{"norm_position": "pre", "layer_scale_init": 1.0, "layers": 8, "width": 192, "projector_hidden_layers": 1, "beta2": 0.99}
Rows from block 3 of a small self-supervised image encoder, named by matrix and row number. Rows with one number belong to one neuron. Each number is 50 + 15 x the weight over its row's rms, rounded and kept within 0 to 99. All counts start at 0.
After each neuron's rows are labels from the 100 images, of 14976, where the neuron reaches its largest size: "strongest on" is what is common among them. Only what is clearly more common there than usual is listed. The data: made-up waving flags. In brackets: how many of the 100.
# gate: MLP gate (model.blocks.3.mlp.gate.weight, 512x192), inputs 0-191
# fc1: MLP up (model.blocks.3.mlp.fc1.weight, 512x192), inputs 0-191
# fc2: MLP down (model.blocks.3.mlp.fc2.weight, 192x512, transposed), outputs 0-191

gate.98:52 50 77 65 50 51 47 50 49 50 50 50 50 50 52 97 50 50 52 50 50 50 54 50 50 00 50 51 50 50 49 00 50 50 51 50 50 46 50 50 53 55 50 51 50 51 67 50 50 50 94 28 49 51 52 99 50 58 57 98 50 50 52 50 50 50 50 47 51 50 47 52 50 48 50 50 50 50 45 50 50 51 50 51 50 42 00 81 50 23 50 50 50 21 66 50 50 49 50 62 54 50 55 50 68 38 50 49 45 50 50 50 50 56 51 41 50 48 49 50 50 50 50 43 50 50 51 45 69 50 50 51 50 00 46 50 52 50 50 51 50 50 46 50 50 55 50 48 52 48 52 50 50 90 50 50 50 48 49 50 54 50 50 48 46 50 50 50 49 30 51 72 50 50 98 47 48 49 50 50 54 50 51 50 00 50 50 50 51 32 49 48
fc1.98:50 44 50 50 50 50 51 50 50 10 36 49 68 50 50 78 49 50 52 25 50 76 50 50 50 50 50 79 50 50 51 41 50 50 49 54 57 54 50 50 53 47 50 50 52 49 50 49 44 53 50 50 00 51 50 50 32 50 50 50 50 50 51 49 50 50 48 37 50 53 09 52 50 35 07 62 66 50 52 50 50 50 04 45 83 50 50 50 50 53 32 50 50 75 36 50 50 50 70 90 50 50 44 52 50 50 50 33 50 03 44 58 51 58 50 50 73 49 50 83 50 50 50 62 64 53 49 50 50 47 54 50 62 52 50 49 58 51 50 67 50 51 50 32 50 45 34 50 50 50 50 51 50 49 50 50 50 22 69 51 72 50 50 31 54 50 52 50 50 50 99 50 39 50 50 49 50 80 50 50 44 50 50 00 50 51 50 83 50 50 14 50
fc2.98:49 52 50 32 47 50 50 50 50 50 50 50 38 50 50 00 50 50 50 50 50 03 50 50 50 50 50 32 33 50 50 84 49 50 50 50 50 50 50 50 41 50 50 49 50 50 50 52 50 50 50 50 50 66 50 00 51 50 50 24 50 52 50 50 38 50 51 50 50 50 50 50 51 58 54 50 50 73 50 49 50 50 98 50 50 50 50 48 31 50 50 50 49 50 53 50 50 50 18 19 50 50 50 50 47 50 90 50 50 66 50 50 50 50 51 50 00 50 50 50 50 55 50 51 50 50 50 70 50 50 50 50 50 56 50 48 50 50 50 50 49 50 50 50 50 50 51 50 50 50 50 50 50 50 50 50 51 50 50 50 50 43 50 50 50 50 32 50 51 50 50 50 51 49 83 50 49 50 47 50 50 50 50 99 82 50 50 50 50 50 50 50
strongest on: green (100)

gate.482:50 50 43 49 50 52 50 50 50 50 99 50 47 53 49 49 53 49 50 50 50 48 50 68 49 43 51 50 37 50 70 57 50 50 60 22 50 50 51 50 50 50 72 50 33 38 50 60 52 72 50 50 74 50 51 50 51 50 54 50 50 50 50 47 50 29 55 50 32 48 50 50 40 34 65 50 00 53 36 50 50 57 50 50 50 98 48 32 50 50 49 50 55 50 50 48 17 50 50 38 50 50 56 50 65 99 51 45 50 50 99 33 50 47 44 52 50 50 49 50 50 52 41 49 50 51 50 50 49 50 50 61 36 20 53 62 48 90 48 50 50 38 47 56 50 53 50 70 50 53 50 54 50 33 51 49 50 50 50 51 48 48 50 50 48 50 50 50 50 50 50 50 76 50 50 74 50 39 50 63 49 50 50 50 74 48 50 45 46 36 50 45
fc1.482:50 88 50 50 50 50 44 73 50 50 50 50 50 50 50 50 49 47 51 50 50 51 46 50 50 50 50 49 50 50 50 50 49 50 50 39 50 50 50 00 50 51 50 49 50 50 50 50 49 50 50 51 50 10 49 50 50 99 50 41 50 43 50 50 50 50 00 50 50 50 50 50 52 50 50 50 50 50 50 50 43 00 50 50 50 50 54 42 50 50 50 49 50 50 50 50 50 63 50 50 44 50 50 50 51 15 51 50 50 50 47 50 50 50 50 50 50 59 51 50 34 48 50 50 59 50 50 99 45 50 50 49 21 50 14 50 51 50 48 50 50 89 50 50 50 49 57 31 51 50 49 50 50 50 50 50 50 50 48 66 50 50 49 57 49 49 50 51 53 50 50 50 50 00 49 52 53 50 49 54 44 50 50 49 50 50 50 50 47 50 50 50
fc2.482:49 49 50 50 50 50 50 49 53 50 50 50 50 50 50 50 50 50 50 40 50 50 50 50 41 86 58 53 50 50 50 50 48 50 50 50 50 12 50 50 50 50 49 50 50 77 55 51 31 50 51 50 50 50 50 50 76 53 50 50 50 50 50 50 33 50 50 50 50 50 50 50 50 50 60 50 51 55 50 50 47 50 50 99 50 50 52 51 50 47 50 50 50 50 50 50 33 53 52 50 49 50 51 49 47 65 50 50 50 50 50 50 50 50 50 53 50 50 51 33 47 55 50 47 05 00 44 50 61 50 50 50 50 50 50 00 50 50 50 50 50 51 50 50 50 56 61 50 59 50 17 40 50 50 26 50 50 50 50 50 50 54 50 50 50 50 42 99 50 49 52 50 49 50 45 25 50 50 50 50 55 50 49 50 50 48 50 49 58 83 50 50
strongest on: black (95)

gate.161:58 50 57 48 63 50 50 50 49 50 42 86 49 81 49 64 55 50 53 48 50 49 50 46 31 50 50 50 49 49 50 50 69 51 82 18 44 59 49 50 27 99 81 47 50 50 50 50 49 50 50 49 50 66 61 49 50 50 50 50 50 49 50 51 50 50 50 36 50 24 45 51 00 50 50 50 50 49 98 49 50 50 51 78 47 50 50 51 50 50 50 49 87 50 23 50 48 52 53 52 50 58 50 53 44 50 49 77 68 51 50 50 56 42 50 51 57 99 50 51 50 50 50 50 54 53 51 50 50 53 66 78 50 50 50 33 52 53 47 75 56 50 38 08 34 50 45 00 50 66 50 51 42 29 51 44 00 23 50 50 50 50 50 50 50 48 70 50 50 50 50 50 50 83 50 50 46 49 50 49 50 50 78 50 50 50 50 50 78 66 50 52
fc1.161:49 73 50 50 50 50 50 52 48 52 53 50 50 50 48 32 50 50 46 50 50 50 44 81 64 50 50 50 50 00 39 50 52 50 50 50 50 50 50 50 51 35 50 50 99 76 49 50 44 50 50 50 60 50 37 50 50 50 50 50 50 50 50 50 50 50 50 50 50 50 50 79 50 50 36 50 52 41 50 12 51 50 52 50 50 50 50 56 50 50 69 50 50 50 50 47 35 50 50 49 99 50 47 50 49 66 50 42 50 42 50 50 50 02 62 72 50 50 49 49 50 51 47 50 53 57 20 50 49 49 50 50 50 50 27 12 61 65 50 50 50 50 52 47 99 50 49 50 25 50 22 78 42 49 50 50 49 50 47 50 50 50 50 51 51 99 76 49 50 50 50 50 50 50 50 50 37 50 50 50 50 99 48 50 43 50 50 50 63 48 43 51
fc2.161:42 50 50 48 50 50 50 55 50 51 52 44 53 25 26 51 47 49 49 50 51 50 27 74 50 50 50 41 61 59 49 21 50 50 40 50 51 62 19 50 51 71 36 49 40 50 50 50 51 44 50 50 28 49 36 48 50 50 50 50 44 47 47 50 50 49 50 51 47 34 70 48 70 50 50 51 50 54 50 57 50 50 50 50 45 50 50 49 38 50 50 49 00 50 50 35 50 48 49 71 47 50 50 46 50 15 51 69 50 50 51 50 50 50 50 50 32 50 50 15 50 54 50 50 50 47 49 53 52 57 00 45 65 51 50 60 50 44 12 70 62 50 97 50 49 50 54 56 50 45 50 48 50 50 50 48 99 50 43 50 51 37 50 90 50 99 32 54 50 49 51 50 50 30 48 18 50 50 51 50 50 50 50 50 52 49 50 50 39 50 40 86
strongest on: white (46)

gate.70:49 50 50 50 52 50 42 50 50 50 49 49 50 50 57 50 50 50 50 52 50 56 51 50 53 50 51 50 50 50 47 50 50 19 50 50 50 48 50 49 62 51 48 50 50 49 50 49 50 49 50 46 50 63 50 50 00 00 49 50 50 54 50 50 04 99 52 49 62 50 50 50 50 50 40 50 50 50 49 47 50 50 53 49 50 51 76 51 49 50 50 50 50 49 56 49 53 50 27 50 50 50 57 50 42 50 50 50 50 51 49 50 50 51 50 49 50 50 50 50 49 50 50 53 50 49 50 50 99 50 50 50 51 52 50 55 50 49 50 50 76 51 42 50 50 25 54 50 50 54 50 50 50 63 50 41 49 50 49 50 52 52 54 50 50 46 54 50 32 50 99 50 50 50 79 50 48 50 50 34 51 50 50 50 00 51 50 85 49 57 49 47
fc1.70:50 48 49 40 50 49 92 50 49 38 43 47 39 49 50 49 50 50 57 55 50 39 50 53 50 50 50 50 52 50 50 09 50 46 50 51 73 50 50 57 52 50 50 50 52 48 50 40 49 53 50 09 00 50 50 50 50 50 50 68 50 50 87 51 50 65 48 50 50 53 14 50 47 50 50 50 50 50 50 49 52 50 45 42 49 50 50 52 20 50 32 49 50 52 49 49 50 50 50 61 50 99 49 85 50 50 46 49 51 49 45 50 50 58 53 50 99 59 34 69 50 51 49 50 50 51 47 39 57 48 58 50 56 58 50 51 50 70 99 52 70 50 50 32 50 50 36 48 50 50 46 50 50 50 49 00 50 10 53 48 50 49 78 45 57 50 50 50 41 49 51 50 50 50 50 49 50 50 51 42 47 50 50 51 15 50 50 50 50 50 28 50
fc2.70:50 50 51 67 48 50 33 50 50 50 51 50 50 52 50 47 49 50 50 00 50 84 50 50 50 50 50 50 51 49 50 54 50 51 50 50 50 51 50 49 49 49 50 51 50 50 50 50 51 50 50 86 51 50 50 50 44 50 50 38 50 49 50 47 49 00 51 49 49 50 50 50 50 49 49 50 60 50 49 50 50 50 52 50 48 50 24 44 50 50 50 50 49 00 52 30 50 50 50 49 52 50 49 50 52 51 99 50 48 50 63 50 50 50 50 50 05 50 64 50 50 50 50 49 50 50 49 52 50 47 50 51 50 50 50 50 50 50 49 50 48 50 48 50 51 00 50 54 50 50 50 50 50 51 50 55 50 50 50 50 50 50 50 50 49 50 50 50 50 50 47 50 50 48 53 50 50 49 49 50 50 50 50 39 99 49 50 00 50 46 50 50
strongest on: purple (84)

gate.36:39 49 52 50 47 59 50 50 50 55 50 62 53 45 74 50 49 56 99 50 50 51 59 58 50 54 50 44 50 63 50 39 36 52 50 51 29 46 50 50 48 99 50 50 51 53 50 53 50 50 50 50 14 50 50 50 50 50 51 50 50 45 56 50 49 50 61 32 58 50 49 50 52 50 50 50 41 44 50 50 50 50 50 61 50 50 50 50 50 46 39 50 50 50 51 50 45 50 52 99 49 43 50 50 49 53 35 50 50 50 50 50 41 55 46 51 51 50 49 50 50 45 54 50 50 50 52 50 50 49 57 70 50 43 51 99 00 50 15 52 50 50 50 50 00 50 52 50 63 50 50 50 56 40 50 48 50 43 60 44 50 48 46 43 51 46 38 51 74 50 50 50 56 33 54 52 57 48 38 54 76 87 53 52 50 48 50 50 50 63 00 50
fc1.36:82 50 61 34 50 50 50 00 50 49 50 51 50 60 81 50 50 53 50 37 31 50 50 49 50 50 75 50 50 63 99 50 50 48 58 19 34 46 50 70 51 50 50 58 50 49 48 46 50 99 50 49 50 64 52 49 50 50 51 50 50 43 54 41 50 50 50 50 36 49 49 00 68 48 50 50 50 45 50 52 53 49 50 57 49 50 50 50 49 50 42 52 61 65 50 51 50 45 50 52 50 66 50 50 50 48 50 50 50 51 51 51 46 50 50 55 56 50 50 51 50 48 51 50 47 50 53 45 50 44 45 50 46 37 50 49 51 65 50 51 49 50 50 50 66 50 32 32 46 50 51 50 50 96 50 50 50 50 49 50 71 51 50 50 47 50 50 50 50 50 50 51 27 50 51 50 50 48 51 48 50 50 51 50 50 50 48 50 50 50 50 00
fc2.36:50 55 50 50 50 49 50 54 50 50 50 50 47 78 50 21 53 51 20 50 50 50 33 50 49 50 50 50 55 50 50 49 50 51 99 50 50 52 50 54 50 07 50 50 76 55 50 00 50 99 51 50 92 47 51 50 49 48 50 52 50 50 50 09 52 50 35 50 51 75 50 52 50 50 50 50 50 52 50 50 50 50 50 35 50 50 47 50 41 47 50 50 50 48 29 48 50 55 49 25 52 50 42 50 50 79 50 45 25 28 26 50 45 49 50 50 50 50 50 54 59 48 50 49 46 54 50 52 39 34 50 51 50 52 50 55 64 73 50 50 50 49 84 76 66 50 50 50 24 60 46 49 48 50 56 51 53 58 44 50 50 45 50 49 15 50 50 50 41 50 50 50 50 50 53 50 50 47 50 00 32 50 27 50 50 50 43 50 50 46 88 17
strongest on: black (63); white (54)

gate.380:50 51 50 57 57 55 50 50 59 50 50 51 44 50 50 50 69 55 51 51 50 50 51 56 50 50 50 48 50 50 50 49 50 83 76 50 50 56 50 51 50 62 52 59 59 52 50 50 50 50 50 50 50 50 51 51 50 50 53 46 50 50 51 50 99 00 50 43 50 50 40 55 50 47 50 50 50 50 80 50 50 51 50 50 50 65 48 50 46 50 50 51 50 50 49 50 49 51 50 50 65 50 50 50 50 50 50 50 50 50 48 43 52 57 50 66 52 51 50 50 50 59 53 49 50 50 50 50 00 50 46 52 51 50 60 41 53 58 50 63 77 50 43 49 50 03 42 50 50 50 60 51 50 50 50 50 50 48 50 54 52 50 50 49 50 50 65 50 50 50 50 50 50 51 50 50 41 41 49 50 50 52 50 51 00 50 50 99 58 48 48 50
fc1.380:50 50 50 50 52 46 50 50 48 48 48 45 50 50 51 99 50 50 55 50 52 46 50 50 50 52 50 50 52 50 50 49 50 50 50 53 54 52 51 48 49 50 50 50 50 49 41 48 50 51 65 44 47 19 49 50 05 31 50 40 50 44 50 50 72 50 50 48 50 50 50 50 50 50 50 76 00 50 50 50 50 50 49 50 51 50 42 50 50 71 50 50 50 88 60 50 52 50 50 89 49 50 50 49 43 56 50 49 50 50 50 50 50 53 50 49 50 50 50 52 49 50 50 50 52 50 50 50 50 49 54 50 52 50 50 52 50 49 43 50 50 52 51 50 50 50 50 50 51 51 50 50 50 50 50 49 49 50 54 49 50 49 52 49 50 50 50 50 02 49 57 56 51 50 67 50 52 48 50 48 50 50 50 64 50 47 50 82 50 32 44 50
fc2.380:50 50 50 50 50 59 51 50 53 50 52 67 49 50 50 00 50 51 50 50 50 54 51 48 53 50 50 50 51 50 51 48 48 50 50 50 50 53 50 50 50 50 48 55 50 51 99 50 50 50 50 50 48 90 52 48 75 79 50 49 50 50 51 49 00 99 47 48 48 50 50 50 46 50 50 50 74 50 50 48 50 57 50 54 50 50 68 51 50 09 50 54 50 48 50 50 50 50 84 48 56 70 47 50 47 50 50 50 45 29 49 50 50 50 52 51 52 50 75 48 50 53 50 50 22 50 41 50 70 49 51 50 48 50 50 50 53 50 77 50 50 50 49 50 49 85 50 50 50 51 48 59 49 50 45 50 50 50 50 50 50 55 50 50 53 50 51 50 66 50 07 50 56 52 19 50 50 51 50 67 50 50 47 32 80 49 50 23 52 53 50 52
strongest on: red (94)

gate.406:50 58 62 59 72 47 42 99 28 86 49 45 49 41 50 51 52 51 49 50 51 50 50 51 50 50 50 50 50 00 09 50 46 48 43 50 50 51 99 50 50 50 50 54 49 50 50 48 52 49 50 50 99 49 50 57 50 50 60 50 50 51 50 60 50 50 49 50 67 71 50 99 50 50 50 50 56 51 47 28 51 48 49 48 50 49 50 50 50 50 94 47 41 50 68 49 50 50 49 50 65 50 50 50 50 18 50 47 55 50 23 50 67 33 49 33 50 49 50 75 50 50 51 50 50 50 55 50 50 50 50 50 65 57 39 49 47 50 48 53 56 50 50 50 56 50 50 50 50 50 47 50 68 42 49 49 25 50 50 99 65 49 61 50 50 00 50 50 50 50 50 50 52 50 50 50 50 48 50 50 44 22 13 50 50 49 50 50 50 50 50 52
fc1.406:52 48 50 56 50 50 47 50 44 51 99 50 50 52 50 45 50 49 50 50 50 50 59 50 50 50 40 50 50 50 50 50 27 50 53 35 00 50 50 50 50 73 37 47 50 57 50 50 50 32 50 50 50 52 50 50 50 50 50 50 76 50 50 38 50 52 00 50 50 50 50 50 50 50 50 41 50 50 41 50 49 55 50 50 46 51 50 50 49 50 50 50 50 50 50 50 50 48 50 50 50 50 49 50 33 08 50 51 50 51 50 62 50 50 58 99 50 51 51 50 50 50 50 50 50 33 70 50 50 48 37 51 46 50 76 50 50 50 50 56 50 20 50 50 45 50 50 48 50 50 50 50 51 53 20 50 50 50 51 43 50 50 50 60 50 50 50 51 50 50 50 50 50 50 50 29 50 50 50 50 54 52 50 50 50 57 50 50 57 50 50 63
fc2.406:50 50 50 50 50 50 50 55 50 50 99 50 56 50 50 53 50 50 72 50 50 50 29 77 50 50 52 52 44 39 78 27 72 50 13 00 00 84 48 50 51 44 50 52 54 47 50 49 49 50 49 50 51 50 50 50 50 51 50 50 50 50 56 49 50 50 50 50 51 45 49 49 86 42 50 50 50 50 50 50 79 50 50 50 50 47 50 73 48 50 50 50 33 50 49 50 50 65 50 51 48 51 50 50 63 50 50 50 50 48 50 51 50 50 50 45 50 50 52 50 96 43 47 50 50 50 45 50 50 49 50 42 50 51 50 50 50 50 50 50 50 50 50 53 51 50 49 44 38 99 42 50 50 49 51 57 47 50 48 50 20 53 52 99 52 50 83 50 47 50 50 50 48 50 50 50 50 50 50 83 31 50 50 50 50 50 50 52 50 50 52 53
strongest on: white (52)

gate.197:49 48 50 47 85 44 50 50 50 33 50 40 50 50 79 57 50 49 50 50 50 49 50 53 50 51 50 50 50 50 50 50 50 38 45 50 72 51 50 51 74 75 19 51 49 49 11 50 50 51 50 48 49 50 48 50 50 50 50 50 49 51 50 51 50 50 50 50 48 50 50 48 50 50 50 50 44 50 00 50 50 51 51 50 50 52 50 50 51 51 50 50 40 50 50 50 43 50 50 51 50 50 99 50 50 40 00 51 75 50 50 50 50 50 50 50 50 50 47 50 50 53 44 50 54 50 64 50 50 58 50 41 39 49 50 52 50 50 49 47 50 50 50 50 48 50 50 51 63 20 62 44 99 51 50 50 50 50 51 33 53 50 50 48 50 50 50 99 50 50 50 50 53 50 50 97 51 50 50 53 50 50 50 52 50 49 50 50 50 50 32 50
fc1.197:50 50 50 50 51 43 50 50 49 50 50 50 50 50 54 50 47 50 51 50 99 50 17 51 50 50 92 50 50 50 50 50 50 50 49 50 55 50 50 49 50 50 50 50 50 50 44 49 50 50 50 50 50 39 50 50 50 50 50 50 38 50 50 51 50 50 50 50 50 50 50 51 50 49 50 50 50 50 29 50 50 28 50 50 50 48 50 50 52 50 50 50 49 50 50 50 51 50 50 48 50 48 50 50 50 50 50 34 50 50 50 58 50 50 41 49 50 50 50 50 24 49 50 50 80 50 50 50 50 68 53 50 50 50 49 61 50 49 51 50 50 99 50 50 50 50 50 50 51 50 42 50 50 49 99 50 50 50 50 50 50 50 50 88 50 49 50 50 50 50 50 50 50 31 50 50 50 50 50 50 49 50 50 50 50 50 50 50 45 50 50 50
fc2.197:50 50 50 51 41 50 50 60 50 50 15 55 51 49 50 50 50 56 50 49 50 50 65 00 50 50 99 50 50 50 50 50 00 00 50 00 50 49 50 49 49 34 50 50 34 50 50 50 50 50 50 50 50 50 50 51 50 50 50 50 50 50 50 50 50 50 49 50 50 50 50 50 47 50 50 50 51 50 50 49 50 50 50 50 50 51 50 50 51 50 57 50 50 50 51 50 50 48 50 50 49 50 49 50 50 49 50 50 49 50 50 50 50 49 50 50 50 50 49 50 50 50 50 50 50 50 50 50 50 00 50 50 50 50 12 49 50 70 64 50 49 99 51 74 33 50 50 50 45 51 82 50 50 50 70 50 50 50 99 50 51 42 46 50 51 50 49 50 50 50 50 50 50 50 50 60 50 50 56 50 53 50 50 50 50 49 52 50 50 50 50 50
strongest on: grey (54)

gate.133:49 50 50 50 50 80 45 50 52 50 50 59 47 34 50 51 50 50 52 50 50 48 50 76 39 51 49 56 39 50 53 50 47 51 94 50 49 50 49 76 85 54 50 52 50 50 52 50 56 77 99 29 49 49 54 50 50 00 71 49 55 38 50 50 79 52 70 49 41 50 24 50 48 51 62 50 00 50 50 51 50 50 50 51 54 77 50 50 50 48 50 53 49 51 50 50 50 51 55 50 54 50 53 49 49 74 49 52 50 50 50 44 48 51 50 50 50 51 46 50 50 50 53 49 42 49 59 08 50 60 50 52 50 16 51 67 48 50 50 50 51 04 49 50 49 53 50 50 51 50 50 50 52 46 50 54 51 49 74 51 42 56 51 50 50 51 52 50 00 00 82 70 59 41 57 50 50 48 31 50 50 51 50 51 50 50 53 67 58 48 49 50
fc1.133:20 52 46 45 50 49 66 50 49 50 81 49 50 50 50 36 53 51 50 88 50 50 49 50 50 50 50 47 49 05 50 50 50 50 49 48 49 51 68 49 43 50 50 48 50 51 50 50 43 50 37 50 51 78 50 50 78 54 50 51 48 51 24 44 03 50 47 54 50 67 68 43 49 10 50 50 50 33 47 48 51 50 51 49 50 50 50 50 50 50 51 43 50 39 28 50 50 50 50 00 50 43 52 50 50 50 50 54 51 50 50 50 49 49 47 54 50 49 93 50 50 50 41 50 53 50 69 76 57 77 50 30 49 50 50 50 48 50 83 24 50 50 50 76 48 47 50 49 48 50 50 50 50 60 50 46 49 50 50 50 51 51 50 50 50 49 59 52 50 66 00 26 50 52 50 53 49 59 77 50 50 48 50 45 50 72 33 50 59 45 60 53
fc2.133:51 50 43 50 50 50 14 50 43 20 60 52 57 50 50 56 50 50 50 10 44 50 50 52 50 52 47 48 89 50 50 50 50 50 50 50 50 51 50 50 49 50 53 49 49 50 50 59 69 50 99 50 53 50 50 50 23 30 50 50 84 50 49 41 99 49 50 49 52 43 58 50 50 94 50 41 31 66 44 55 51 51 50 50 50 50 49 39 64 49 48 49 50 50 51 49 50 50 50 51 53 56 99 15 50 50 58 53 50 51 57 12 50 49 50 32 38 50 46 50 56 50 50 49 71 47 47 38 57 50 43 50 24 39 52 50 45 50 14 64 49 35 50 50 50 50 50 50 49 50 58 48 50 50 50 50 50 47 50 50 50 49 62 50 44 50 50 19 50 45 99 72 50 50 51 48 52 50 49 73 53 50 56 50 49 37 49 55 44 50 50 50
strongest on: blue (96); black (51)

gate.168:56 52 50 50 50 56 50 50 51 50 50 50 49 50 50 51 52 50 51 50 47 50 51 49 50 45 50 50 50 50 50 44 56 49 61 50 49 46 50 72 50 56 53 50 50 49 59 32 51 49 50 51 51 50 51 50 50 50 55 50 49 50 60 50 52 00 50 50 50 50 45 50 50 31 49 50 50 50 80 50 52 52 55 51 50 57 50 61 50 50 50 50 52 50 50 50 51 50 50 50 52 50 50 50 71 50 99 50 52 58 50 52 54 50 50 48 50 50 50 50 54 55 51 69 49 50 50 50 00 65 50 54 50 51 50 47 50 50 61 50 99 47 50 50 50 28 50 49 50 50 50 51 49 92 50 53 49 50 49 50 54 66 50 49 50 50 50 50 40 51 50 50 49 55 48 49 00 52 55 50 52 47 50 50 00 80 48 90 61 50 50 50
fc1.168:50 46 50 49 53 45 50 50 41 47 50 49 50 49 52 85 50 50 50 49 50 46 50 52 50 98 50 51 69 47 39 40 50 51 51 51 51 51 50 10 49 50 49 50 57 50 14 50 48 55 53 27 49 50 51 59 00 50 50 50 50 50 51 54 52 50 46 49 61 61 50 52 48 49 71 99 49 50 50 45 49 50 34 39 47 45 43 50 49 61 50 50 49 53 50 50 50 50 50 51 50 50 46 00 45 53 47 47 40 47 50 50 50 62 50 53 50 50 50 50 50 51 50 47 86 51 36 50 50 50 83 49 51 50 51 52 57 54 49 53 50 51 50 49 50 50 47 45 50 51 51 50 50 34 50 49 50 49 56 50 47 50 57 51 49 50 51 50 39 49 77 56 52 51 56 35 99 37 50 48 40 50 50 50 50 44 52 50 50 49 50 55
fc2.168:50 52 50 50 50 50 50 50 50 49 50 50 50 50 51 32 50 61 50 50 50 63 52 50 54 50 50 50 99 50 50 58 50 50 50 50 50 43 50 50 11 50 50 50 49 50 50 78 50 50 50 50 49 50 50 50 50 50 50 50 50 50 50 50 00 50 50 49 50 50 50 50 50 73 50 50 50 50 50 50 50 63 51 50 50 52 50 00 50 37 50 50 50 50 50 51 50 54 50 50 56 99 50 02 49 50 99 50 00 50 64 50 50 52 50 50 00 54 56 50 50 50 51 48 47 26 34 50 50 50 50 71 49 51 50 47 50 50 50 58 50 50 50 50 50 50 50 82 50 43 50 46 50 51 50 52 50 50 50 50 68 51 50 50 50 50 50 49 50 50 50 47 50 50 49 51 50 50 49 51 50 50 51 47 51 00 49 45 50 50 49 50
strongest on: red (100)